config.toml
encoder_arch = "vit"
model = "masked spectrogram model"
dataset = "melodies that start on their tonic, played by one synthesised instrument"
train_examples = 26041
n_mels = 64
hop_length = 160
input = "log_mel"
win_length = 512
method = "mae"
mask_ratio = 0.6
loss = "mse"
encoder_norm = "rmsnorm"
encoder_norm_position = "pre"
encoder_activation = "gelu"
encoder_mlp_ratio = 4
encoder_head_dim = 64
encoder_fused_qkv = false
encoder_bias = "none"
encoder_qk_norm = true
encoder_layer_scale_init = 1.0
encoder_parallel_block = false
encoder_dropout = 0.1
encoder_inner_norm = false
encoder_moe = "top_k"
encoder_drop_path = 0.15
encoder_num_experts = 32
encoder_moe_every = 2
encoder_expert_mlp_ratio = 0.25
encoder_experts_per_token = 2
encoder_shared_expert = false
encoder_patch_size = [8, 8]
encoder_layers = 8
encoder_width = 256
encoder_positions = "learned"
encoder_register_tokens = 8
decoder_width = 192
norm_pix_loss = false
decoder_layers = 3
residual_init = "none"
optimizer = "soap"
beta2 = 0.99
lr = 0.0023
beta1 = 0.95
shampoo_beta = 0.95
eps = 1e-08
precondition_frequency = 16
max_precond_dim = 1024
one_sided = false
adamw_lr_other_params = 0.0017
ema_decay = 0.999
magnitude_pruning = 0.3
steps = 7600
batch_size = 512
epochs = 149.4
lr_schedule = "step"
warmup_steps = 1520
weight_decay = 0.1
adamw_weight_decay_other_params = 0.01
Rows from block 7 of the encoder of a small masked spectrogram model, named by matrix and row number. Rows with one number within an expert belong to one neuron, the router's apart. Each number is 500 + 25 x the weight over its row's rms, rounded and kept within 0 to 999. All counts start at 0. Numbers have three digits each.
Before each expert's rows are labels from the 100 clips, of 14848, where the router gives the expert most weight on average: "peak in band" is the frequency band that holds the peak; "top examples" is what is common among them. Only what is clearly more common there than usual is listed. The data: melodies that start on their tonic, played by one synthesised instrument. In brackets: how many of the 100, against the usual share in percent.
# router: router (encoder.blocks.7.mlp.router.weight, 32x256, trained with AdamW), inputs 0-255
# up: expert up (encoder.blocks.7.mlp.up, 32x64x256), inputs 0-255
# down: expert down (encoder.blocks.7.mlp.down, 32x256x64, transposed), outputs 0-255

# expert 15
peak in band: 2000 to 4000 Hz (60 vs 25)
top examples: pace: fast (78 vs 32.9); saw pad (43 vs 4.8)
router.15:474501491513487494512558484517490506477462516485487461530473511479524465505489523508490492453487524499484513525486492495478482506522505522443501467497478473513477512497490506554491484424477515523496516494513525515508441486462511470485580487567511470500526471455461556544500498495514517482468509524488499490473535501484455482531540496489496463493491459516495510539498491440494483461516506512508467450503525525506515512436482471482544530469499522518496503515486486527514469499511504473480500540485489469516449488508495521476527491494533555531492460501527460498438500504539488535488514488464506486475509537493500487504510511504515513501508505498500488494500500532532529514500535492558495513502527529485523497514515495524496469518421522518502524506468472504531480509495507
up.0:515515564500500500518524551476573520516516475500500467500502474500500476492500500512512500492476500573500500500508493512500500515500488513525533500534471496540500516500509552486500466500526459460475491500497533507500511471500500500465506505480464517498460468532484460492511501500473489461500496505500500492490462500539436500500517500476500537500485507491451498475500494522534463534587500464555528476572500477500469500478475529494511516500500506500500448500500500476480500465500504500500528460486500500500591524500532513479500447500500500500500475500454500500533502500508495551491522483500476500546500500466507500480500500519487500500499464500500560500548500517492500556544500500500504467462500563500500539467500504482458510500505497500479500579503500500449530500474503
down.0:505500480500445534490477501500533498488500534500465484520504514505481443526534500468500489487500522500483500488500500517549531505557556520493500507500476540500471534528449524500562476492478507500528500519505474489532476500500484480502500462500460500551492500456500500558493525500500467500500443525500482500500552500500500500544473512500424500538514500500534505500447525520508500514500565500478457520495500439493486512500501456473456488509500488459515500500500518500500500514500486500482491514501532454545477434500484500515500522518500478502500500482533500474500499528492546500465500587530556471465495472500459500500500495486517500500482545519500497494485500500507500439472514500533501500500472449533494500491518467503522500476520476500510527500457463510500471459497542
up.1:517522500490500523563515500449500500481508414500540523454529455479496467467500486500518502525500500468504527500493500500476524499563499489506500500523486492500497455500500479517545502495517523507471500515464451510534462470496494460500472508500513523500533526500469453500477495550500488474500511479468539500500469531518500481500503458417497521500492500525496540478500460522480476482540452500500522564500500500500522500458500500498520532500503481500490500486487500496457500521473528519444500555472500500500503469528482440518558500497545536509500500549457500492460500500512478500456500505508457519534500500475535551500500500479486500470491500500521479500500498500456468500471516489515500435500498508500500500536492500500500500473500497492558469516547478469506527465466512
down.1:508500526563500512458500473515505500539490500500439517462495519500459500491500500498520554516500500498514484501485500495481500494488506563523467488500526500550481565488487499500515470500437470492500517500497493494481548500504435498489493500500513500500533472465491500508500536517543519510486525512500487500464531487486500540463500523540469518537500455523538500525500501515500500531467500497500511486500519500500512500500500483503496476524489512519538530500458411532529485500474493502489528500460500486501500467454500500500500529509495533576550500478558416456490477520500500470509517500504537500497508504500502484500525495500500500500500506481500504500547506500542468497480535500547525594482500531500512443500529500486462500491500478500485522488446459483466503500515491
up.2:500476520523484500464513476500470522461500500456510508500467500525537485455500500500472488500442461499520530500511500524500520500495500500500508500489519456500460485510456527513472493500498483500481500500500470495500507495480508500500500515500514470500467500483500493549512531500443496500512500571568521557451456513491536500523500500446496543500500500468516500506500561483500485468536500461448500562500512524470508482500481500531455551477500500492537476500529487528500515500478538480478467475487538523513532449561442505509530500500543500450490534500509500500500473545454475500499500474534514528578500517500568517486497458487478519476477497500485500494450480491502500533475498500500543500500513500472503500517488500554501500456502500500500447528498490478500500500490499
down.2:497522482500500533546500500547500499460509500545500500503523461540533549500468528524500493484506553500500497521472500500500500500522500477532500514529481511482482486496521470500539469507479524500525531500500568500500530478516474467479500487500486519503500500500513527500500500500541498500500495468500494500563495509500498500507489501477468454500510500494513494505468418500525539529481527500530500472500502513472500522503531500461507473531516500509500517500518520517472463519431458500511536531503500500500444444500500544500502480449448471500465551487514493472479528487599529513500561500444466483453540534486498492544500541500494500523500497500484500535518529500500500500522479482475498498458500514500504470525479510500500485500500477465502454518499502517500469575451500
up.3:523526520461500467500500500498500505500459513484569500500513434500500483500490500518493500493528500500501485526500506496500500527463500506492500500486500471543500442518522486500525500500500440500516540544500558527483500516553545500532500438525500466475513491511500493475523500500463500500529499457500468550456481527522464500540500447484500461500495500503464500512548544500444473511532538516500489494500546500480475516504500509540513457563502500552500500467484500500500529466489500516452456500500464453500473528514487488458510500500461504500500500435494500475500478500562495487490499491500500500502500482553500500485500502508500500500500512493545516466532477496500537484516472509496459515500555545581472500497521514500476467514468524500513483536489482490500500550495495
down.3:521500500479500555508485500500514504468500500522472500492500500500500539505531491500488500504488484527482500500486499450481510502489464506500500477465498562465467500528469500482511506475500505500500516500567478500544472501430527539466549504497500506443461534500512500557475500500500500490500500505500520516464502533529522500500490493556529509492497438500478500500500512499457544454467522500530566482539525500488500500502500500450497555500508500500515500528457525500529500508507500524484472465529524488512517494518437528500500500498500468500539457514500508500499497502475500508486500524545562500425501485456425500508501539507485530545479501500500500531460523460500485487500537466547512534493509500529518504524506508533469500451484475533533486527559500475500490500500494
up.4:453457500500477500500557526500500493472484516500524556500508511500462436485526451503488500472500500500522500537535500487474527483480472500510458500500500517476500500481500500522500463475500534514508500500545456500525504500501566500554484500527505500481500533500500500467500512570518509500542476483542465494505543500512500500500520500500543500562500500488517528503477482495441481500529507526477500539475485519497532500457500500468503500553490500535500502500500513500442500482500500500463500457523511485536491486472469522539521500500514464510480511500523443458488508514474506500473500507539525486500512484466462532530500476480458489513500456500496547469440442500500433516437546539489459500532498500500462500531513496532511500500468500500449488465500487500504484500510486
down.4:509500536482538500513500498500490496500500484521472500493532509500517554491506560494499502500496500500500518466503500500531458572457481476500525479486522512448500485500500500474500527500481500505519485491473541490479460457500500497461447500500531495538551494567500500500500500500463500511496541500500542500500444500471508529466469501523500510500500492525500462505500474557564500500483500498500520504540532495526462500527500520539500481479570530512491488448481487504500536526511484462500500500500495467443535504522485500500500500460500525509539466478467500523500500500554494462492500500561461500492500500500490461495500500487531500500501500466477445500500572483500518483557482438522500500480523461500561485480533525500506516500500450541542532500500500500535500482500488

# expert 22
peak in band: 4000 to 8000 Hz (51 vs 25); 1000 to 2000 Hz (33 vs 12.5)
top examples: vibraphone-like (61 vs 4.9); tonic: C# (37 vs 7.8); marimba-like (31 vs 5)
router.22:503499493507504482498510511498500497456510485503512545513500486501440501491467492513506509509493533501500498492546458494514496512515520481541513540481593469509498486502489515482516502493495507498555489519502515502497539482495532487495498502529562495497538501517513508536548497488472544508460496468535480472488486508501496494450497488501496476515464496485534514474514516514514495436547500483533517469502451463495489492471496449504541488444500488533474526521488473479493510489507526504502496506475495515489538498500491479527496529514483477513492465486562503502507499446489567505537458523517513509502508452493526455535483552519493512482516515501492516509479482418481500447505452579479529493490510504493515502501511524530489514483448453530474504497481493493500459499462505
up.3:450535524519437525500522515470500500476521468500529454507485466471516483500503483500537460455525512508497500489521492500542500500470518500545533453500450469512495500500500488475485500450522524489500496500516532482513500500512496489541500500470500500509509484521499513471487466520483476500500532460500471500507500561489524510481523503469530449500533530495500463534477500560500486473500513510507500445478500502456500466491498560535515518500530500489524500500498514500549556500486575484530500514485475521484520500508500528452487500461527526498452451500535484500512505545485508500500475473500536500500500507449534526485456446530535469500504561527449500511500500466500486556500522484500542500471470500479550500511520494474471480487482502506530500463500530512501460490500500
down.3:500448433515460483450500454530466484524472524519525510453478500477506500493501500474469561477525516509500532510500499500491500549499481511507496504477565500496500558485533500554496500553480457500509522500531493473469551500501494506486500500487466438536500489500536474536500500500509500522500499469500500489522504440500529456551500500500500530484500488500485541510480548505510537536500520535543502529500500487507548534500471500511499534488500500489500503500493500481500500499500495500500500500533511442483531558539529482507461500556462438503500537477485512541473496500456500508500486519528500500493537500500557484493504524556500498484471500522498488506539507578507524500500460536510500489474498492503500500481474458518526500495500515500496491498500437474500477502500525
up.4:492518497464488504459500499546465500512490518542575500500514500496455431527500500548511500550498508419492533500499516514533524456487453497470536529533525500500500509488517500516500434473500553459500500463500483510484489504558500466500537515494500534514500500500456526512481503542500439481500500500513500500480500500509500469521518495457480500535537503483511500507500500522500434490476514472517487456492512511480548479552543500489500521527496517484514466522485535478520473461483500561472500500558490499552511480500491482489502516520500510457502479500514500452459500500500500500500496529498538498476514500451470500545500468524500500492482544531500521529522511479523475525558500515488514508499500500500500531500563482537500500510470500500500489513500530500516500514514458
down.4:500427453538514503450467491541500508500489453466456528458522519500454483486500515500500500522500511491490500448537469493508489549501494500466518500500437525500512483520487500540525500559503488500500500539500443500465507552476462496500500461524472473500498477500477500500500552552502500514500483496500521441500525502495486500500541497500500500500519500500467463465513490462477519532532541511490500508478500500533476476500505500477500526524498533500532500500538502526497479553500500496499482509512500516471500500550495496519487497502448528513530474495529505532500468511500498550473538500528479445554541500525496515484510491498500513500500430487508468568534547500500480477490550507476478482500502531413504503465508500500502519484500500500500500460484500506490545500500500
up.5:505500500480438557490500546471520443500500500533511500500504500500500500494498540462497500500496514536532488500500500500500509491500500542506530500500519498463529554463538493500500496500522500470500499527537441498423500500493548484537462500453500500500457487500500500500547484500526500517464523473498478489473500517500432531472500478500500500553510509500500509500533500521511504447469447513462500501500500485461500507485474500526505467500500549504500497512552500466500500461464500500493459437500492507534515500535518520470500496500500525526544492500500512484500500485496479500500500545422530472514500494479529487501500471527541503500500523541500500456476500494516481500437437531476488521500502525500503496500458498500534509498500447548539569526501500514500461545496500
down.5:479460449499500500478486500504522548500540518500520500467458518494487524534479451500501506535500529500518500500447460480500489522514483493456465500505506507509475467486500541500500519500500500517550469516500500511521500534543454500469535521500500500495523500566500500500500500480524500500533489498500518490534493487565498483500500500531552483485436449500507517482487471515465488520500500489471477513546500496537534487500488478489475500509500500500547487500509536530542517500530496519500500538525453499468493508500483528500497477500521500500500511489551565534528517500473506445559484409554500511531530498500551460534460533500461500536500486472500488504500512500500478522500483467524527498487500463443478504484504480500529500485459500500494470500465528506471526495465542
up.6:555482522507506508500476541500500472500477476500517449531555555500500518500500500546500481485456503452464500514485549500521513500507521500500484541503500507500506509500484561466467450516500500515440491529449500536458500500500500474542502475485474511520466484471455500522500440497500502500500507527478480509473500500496481446520486500522500486525450500500509463463500504500490536478522547500515486504495500500500476500500500525446499520500500493482511545500500536559429515479500459464500507543488539500441541527535489500452516539486500532522510526488514501500500500533500500535548484550500500500539479500500500535513491500523500457512451491479500500484531500487463472502500494504490503467528500518521500500520556569500500500500500500553546502466521509469491499500489511
down.6:500533537500500500520485515500540509552492529484500466510500522500500451525523500508500511500537526508500557503540519500507507500470500500494500500500500503437503533500498507524477546500458542483452550500504428481479500512481484519522497478520475500500500500505500469466498490491500484519477500496484485490503500469543500540500455443528480540492505472526470500509543495538500500500500500464500449506533500500526426445539500500481500470456536535497544500454449565538500493500500496453466510500481510528433444480532500479500500500464551523519529500462500530481500479505496538500500500525449518500525500500464500480513458494516507488480526520482499466509512530500500500520480421472523498500500505500500500509489500500500520501500562536500470503531503500500458500499493501
up.7:500500493500500466551484531500500552487525500493515500500512521475481500412525500500535500475466536525500501500533500500495456500500500494500478538478537540534490452500540496500488518488473500530500490500471565486574478497500500500515534496532500451489564519538499488490500505500500500552500500446500477500520544494498464501500477517527519500474470500495504478489494500500468469496456471500500500484460487500517511468500486533557533500500496494519547526488493500484534506549514523492473500500479475513463565515522500511505434504482531500553500488500469455456500545525500523482500512516503491457517512467528513493470506492500493464500505496508451500443459524470500475500540538515492517497472496500475522469479485546476444460500535500499466508511492500492500462465500499
down.7:499475500500500478493534455500478467500490486515501477510527470505500500554500463481500500534520486494476500494497465529467533509500500512513553500542500445500576514557461496500549500516537500500516476496541474560432504500484500500490500500479500500526468500500500500500500514500465494454500520500506545478500476497500500541487471500500487531500576500539542500470469547477500518500500501471500497500516480525469500501516488421420494465506493500500480500508499500446483527437500464557494481491474476500500484462484500500521500500526499500438496503535500535526512500477500511500493500450528468542487480511475561500500486500490500502484456496496494552500500477515543500500415506536500490500519509500517500526494500500500541500513500479500519535514500500492453500525500500

# expert 26
peak in band: 1000 to 2000 Hz (47 vs 12.5)
top examples: pace: slow (62 vs 33.6); tonic: C (36 vs 9.3); clarinet-like (26 vs 5)
router.26:481491512504494504485533516485500510532496505505495498500509488521445570516525486488498499486485492495473501482502523510513508448487485514484483516451487460511528481508508481578517510491506463477407537473487495493490499485489476468478488492551431487497530499498461466586453503499486504498536490445457496526505543482504484502484505494514510535481472520519503483456489486540504515533486524462489507483489513519499489513522492546495528499457506521504552489482518451521480505492492487487495522506467495547538483495508493572535500522464536501519503495500536462502472479531533543480495491473542510482459512506507493489480534511475474499494466495502494484503481529541514533482518534448526480470504461484510545495492518522495503494501503539508547509513480472503467500489500502
up.1:500576464521488461500475519526538502510491539500506500499500515500495528527500500500500489500488500462500488533523499500486452487495500462486500500500500500500531477511450500483500442456501534500500472500500506500474546516500501489500500485495536491496514517500504486565493469500498491477447500500481450476527509467500500500462500497503514500488448441500500501464451500518527494561544512452519500500544500495487500495500469439508513471500500512452530525500500507538500513471487483437472500531472508474475500500476555529526465529491500514469482546420559504458529470530499506520479500500500478500483500460471491499500468462491500490498500500500513495529445492500499500455527477532480500471520458500518535500500494528461500474464489500469500548500484500505531416518500505
down.1:500478500471465500510516483540479500437514498493511448500527463499500471537464511483500500487500500519500514462500475474532496500532524500485514500556495475574504500508575514500495539500500481500500500547556501461521500500500457543482500468500450516500536494500506523462517485472518500497531457464485500492500500516522491549493486481463508499541523498500500468532516494465504493500500500500471500476454500500500513500500500517478492512530477500473500511497499501500518472473498550531471449500547488455490513476500479500491496513500512500500535489572578482509500500491508500460500456534495527469457500529535513500437500504495492500500500507449500500500554500556444500500453507519469500546497500500500514528516479500506485527480538495584500479500468510516496500501476464
up.2:507503524555510528545447513500490480523470508500565500475475500500529508456525500456540478449516500500530500514500499516494483500454493489500500514508500461488539536503505546500514481532466502500500500538500500522562478478500500486498534518492511500502521500500517493500538500505489493466552482531500491495528500498461484473509534516473500483494608496504461556500500505532480457491529455500464476482540465475500534500526527515525542529500512451510491561484482509464503500567476476500459507524521477458530517479516505463481498484496518500525466459551496500500500524500496514556485500500511526515488500500489535530496450530494509507457519500500438511522479500491483503529529511500471447488479489496500500490471500480500500538500500478474500500504500506500455513486540497
down.2:500495490475505497545500497538500532450500500471546500499507444483544443500503496466474518482500500480452510443514500505500504509500518500555486500500542517490461480500484515444484443498500507500515511480500516537500500573496481500482500499503500524500510500554500532472536473541558525476565498500500520500490505532500441512541477505500520492500555500500504519529500500500500500565500473509502521500473485479440500551542514500500474526523500499524521507500513474500557478506504519513488527499519469427466484483468500463442513511513513461500472500501500500547553506506500470456510500511517532500500517484536500475506514500504500509500534500491500500451498468461482500522514500491478468486474550453500449500500518500530500530500505480507500488471461544522527518500500500
up.3:531535518492489490476524516486488497554505499503452500490500510500498488500500478491500536552500500513481500500495499475482473553475474500465486492500500495554460477529505438527456489500500509500427508446500468500494550471508511500500500500529460518500499483500501500486476500466423477549429479493479494471500500500498500518545500500520500498502500500530522447500500500503472544500500500537516512483525443525520455468500475522486548477497538500500500451534500500448500510547500500512525547500500499491443500500481500487522500500480523511500500500500500549496462479563461539441538546498500465488500487524500500517500500476452507500548524485494500500500500502528500500500529578493500520513487451524474570500504500500539507483500500520517500497500519532500476500481500482
down.3:492470500538549500524577491521507493428500522493500500508504500513517513497500486500476500456494513489538500436502534500468453500500522500439500516470491515500512522500496500500500500451495539492493500532483498521521453473473457486527525469500503500500487500560502500502500500497500530491521540479529500472463500512533500498526500457500500553510502500500500490485449532493534500500512500526525500516491500443476502522456448500447469500500476510509483480481474521504541500492494500510431472500500468513498500501500532438542525489474448481455550500527481500500500500500525472500506482500500500488500479502460541499524500482500500500444472498476541501467531506445518500500484417500462480472454550487509464489535482500475470516500519500520485457468507500500498495491540504
up.4:522488497500543500500553500512500500500452511552549500466500481527465528467520536495490500500554479546530462453500469500500519500535500507500477500500472554501478500460552508500500467500530463500474514519459448506515500466500500497500507510505549452492507483500529487513491558487515497464460500440500459500446557458500513485500500488510468530487500487460500515479493486492547500500488529500498500487500500500454502489500500503500453440500524512489493500561537493463513524521503522478480500500500500489469518519449500542475498524510500468500500507530500485484500500470541496500534506482500516459498482500448522528495467496561463518500499500500473535500519518500569501468509440478500500500500500500493499500514500500510500466500498510500490539569500504541526483453488459
down.4:528559495527467500530500500500507516478500507500500492548500500443500500574470511500531500504504473508505536515500543515525500506500454500487536500483498500461506500530469479500500500500500500477529517501550569477518501526500518473420500500466521485518507539494491522484483483472507500486515505502496532540500452500546501536500513500500502468500530500500512493545546487511500500459500500450487491537505462493506544500500513491491548500490475527500500555466500529496500509500522500482511500500493547544475445500512500439500439495500500500500522485505500500500432494494505526505477500564457444460500493498543468500511490522471532430495511485447544466500483500524429536508500444500500494500500542484520519500500462512500503514510513500500500500525535488500472500492500501
up.5:456499477500500454505500505475533525500473545547500517482500530500500524492458500516470551482537539484500478489500500493497492541520484473550452501501508474521502499517500500500485484473563500539480500490500500453474536500472500500500508509493517500469500463500518554500539503527464535495500500447506476504518500540532500502500500521453539500508500508504560507530500500500475470504508498486500517502507477480512503500493500535564492500494473500478500500500501455500486512531479502500480485451534491516524511542503497503500568461520500563509500475481510516478547500539474500448573500518500518485510500502482477496500530537504530502500602493507481482512544508529500485462479546473500467499500530500500500465540534501494548518525500507466500482500460508500532497476442460
down.5:494537500500500515471514524500500474526526470500500491545534500500470479526500537449477478515495500500499500518467542509519500440500520500486528505524500500533488499527518500507500488507467539463500500486500467500500500500500525463480454500505459500527471522500451500503500500470474491497503485494506461518504475481478500514512500521477449540434500500440439500500505496500527535500460525500500521500470500496505453537509500509500527472500509507437456500500511490487500497454492475507536497500500532539500459558500504442500507500484474480496540500465469467524468489500500500522500497474548469500493475515548530513448501530500500473469415500500500500483478498510560529466513492473500500553500513480500499516458500544500497425500506460485500470531481492525500500500522577

# expert 16
peak in band: 2000 to 4000 Hz (64 vs 25)
top examples: the note C (71 vs 40.4); tonic: C (34 vs 9.3); square lead (28 vs 5.2)
router.16:483498499494508497507492502501492502513510512507506470570490492505523469529492455499507499471508518496485516540525445497505507466501516500479489537472515482503522509505486498571518504519484504483488504487507501482493466482514479502502514510481513499502546503523497514504483475493529453496518522459485512549500493512500493504448512491482502514487519525517528504488496471507532491480524499491522514490484540535485490502449484536515564498495501471491557516470458509526489445510491497494515493490479503499528512500506492531516497527516536500514483417485536482500512496553499503483497438498584501561452503481520496545495461550519529501435405505520498497505485489498479532523489526549505486487494520496494550508496557493489486500506467424514522493490442500502505496498495494
up.3:500507467486488510553449500512517500466500488542491545550500513508482500500525481521500515524538470426500500528499473533500469461472449500500475572547500537500532493498490500491500500500500504515538478465553500500507527489525471470421537500469482538550483501495524539500503500502500473500500516500512506508509500509523498523533500518523519456492460484500480517436484541500487465511500502500500521500500474541506488500494500484500486462475452520550512501534510575487500516476478470487518513460500475461500512455479479528500500500500484503513552513476512482442456504500528499470500500515518524549498480500463542487500500535477500464564496500486494467500482498525490500521540461493500500480459500495552518500500532500500500500527526509475542500500500467500477487477492475
down.3:462503561500500471448538499481487511500473536473536447509446508500501506500495459487500478513525500504500500500540496494497509563472453517500496479467461500510474503500447509492500561461525541493500483498500500500500500500492523469539500500520479509458492500482443500432509485487500518545500515480574489532491488497512460457522521500525495500484498521513500494469500500515469546443492527493513429527500537491465446549461500526520504535504537438500489525500500540529438485500504499500472500475500512500500500444498468483500511526539500488475528509500546515500466489502500510500500500500500500500521526461500481514474502491534500500461490488514511516517479452505506527500489498509515512528500500500500511562500473489500495500500500516531523549495500451474500478553463487
up.4:476511508431498500500552500500500500500500501500531500500500500570527500500487474500500481524500526525521489489554500484535500449414500536532523471500500477488555542506485486458512499525555500520433500472500511500500486500503508500516531483500500536559507523501480492478497529532516500456500500500536457500519443500483500495500494510495504512457498500470500501461500500515513500471500513524537496486507520499476518493466484471503500472558520532500499521528500476498527500512523462455500537489513508516497473575500527444473500500500473554468428533444497500500500500500541561500483500471524500500512483520511533542500472500524526500428528500509500469542481523482508514517500508500500473467496518488526482500503489438505482508479538483528508500504487500500512515531500515
down.4:513500506544581500488432500500500507500500500501500490450517492500479504508515500467504487480526500523500535500521495487502500547541506433491527500540493500526500496500500547500500532500500446468537500547485511500500500476500474500500458500487510482515499552507501466500519575491513500557500486500500490478500500494500500500445500460452490500500500493545564514433411500464500531540503500492500464500500508500490467471511539522500500500500524460501539500523520500510491477500500500495500468518453500481500582473484506500511497552504505481509500500548500461515500518511500463486489443536500500500505500498540500507506485524500500455522506487500477463518532500506500524500502500515501536500548491489500504500497451500545580500500500479469472500448488500500498529500476515
up.5:509500508478500510485500500495500536546501518545507515428525460509494500500500484479500516514528452484500528475469522519449500545555498504534500475438461492492469510483486532529525501500510500461527515464471557499487500454500505499492524508447500500545474500561459515457500493500445505481559507515477501500500495473504500471486539501495497527497500477525460458494475522503450529536500483494510511520458516500500500503453528528500514532474500503500483516563460482500474500490480485471532500515499576500508517500500517500502479486458486553443484515507497492500491500527500526456479507439451494500500500544500519441536490522500512500453472532497499502497532525500473463500521500500500500500543492522481500500467495500465499500531500513491465468501461500534500485530500494
down.5:528545468514551500542500524503496451500476504482480500510505481505505500496465534482500500512500500500461525500500513518556527435500512524549479580500523500500500469500475497508526488500470525482455526527500482508500516528534464541522500477508484526486508487500500502525436514524500500501457506529502550476474559483480475500500507506502510507500500511436552487526500458500554479497486500535500525500537500500450500500500490500466461500531551532527511500500500478509500464537531500500450500471461466492500468505458499483500512519491504500572509471500500471477500500516527460547500500496500487472462550497500500573500488500500498482524500492497526520453470487500471510503484552496481467562458532500500494507500500500500488500479501500500507542500471500497471500474449539
up.6:508508569498552516498503500518500483470500501500491500501500532509500500556500474500508500442478527551500462500503500508478481500510480498553458500464540500527500465501500500462470568500500465491523500500527529456500476498482501507495538510500524467500513466558485504500495493500500498486499475462511520515479487473510501500547500453466529500485500452500533508525510526535514426529511446500526526502467486511500500483500519495500505500495500519539500531496506458500532505500504500438487481482459471527465536482497495481424520473485556488500476488500498524494525490488531463544484443531520481492492500500500495469500500531500471500553545499540464487489500472489500500500537500525537500511467533495552508461500500549510446500457523497517500490528530466502500500500545488
down.6:466499444500469479500503465496508493500499454508539486500500510493500500427463500485480500500500522500500483500522500500500527495485561516474500528508500522498500518567500476541500491500500540500462523478500500500499500489500480522504478502482473525500500510500500467470537500451500512477524530534475500483503520514503500548440500500531473500505500546543500500473528456489453577516500520524500502466488494462470532500500480500497500500491500460479500432490481543536500480500514480497500497500539483449532492500500533500524524500524477500500500511515500500483566486526482504487517500500534519500530498500499465497509505493442500529518437550487472501558448531473560507497500500518494468491527454474463509500464429477453535505550496500500511492440500526499500487500500517
up.7:530547507549473500497500488518507466484531500503491500491500500507479465526518500520466511479500500444525524506488500521523475563500472437500500526464524492471500447489461500515500555518553500476487508493500495458477499496521492493456516455461484500505469499460477507500532500491494500500498485500498501503513500514550511500524539490469483530457500500544500513479500500483545500431503523500512500500548517500503538501500491500514512500500544498563479500520550506455481532500520500499489433500508552550565455500448500440497500484500561498538454483522485472500506518471500521519500511500500493464487501453512500500500516571500500488500533477507487500532496508465479511519518489536493482500487492482500500496424466545523500485542490511515481489483500504482479519500520500
down.7:476500476460519462500493526485500526503477513538483511544461516500502510494500531505500495500492500496500454481532492439461574491523496467454495500517474532563500496500521553442542447474495530504500528482480503500500470550473467451491500500504500484500437522551508500533482500500474489500500500500500498500500491486456506500491524490520493500500500500500500490500483481512474500499500479524500551547523539500500500531462500523478443500500561500500500487513475531500489458522459500500485518534533519479461497500500470515500537461494477500507507514514518500548500500559496469485457500452487540520501555496500552500498523508500500510500478525496531504500500500504470506465507492472523460464504543565500495475519541500523500465469530505506500447500500529500502476477466566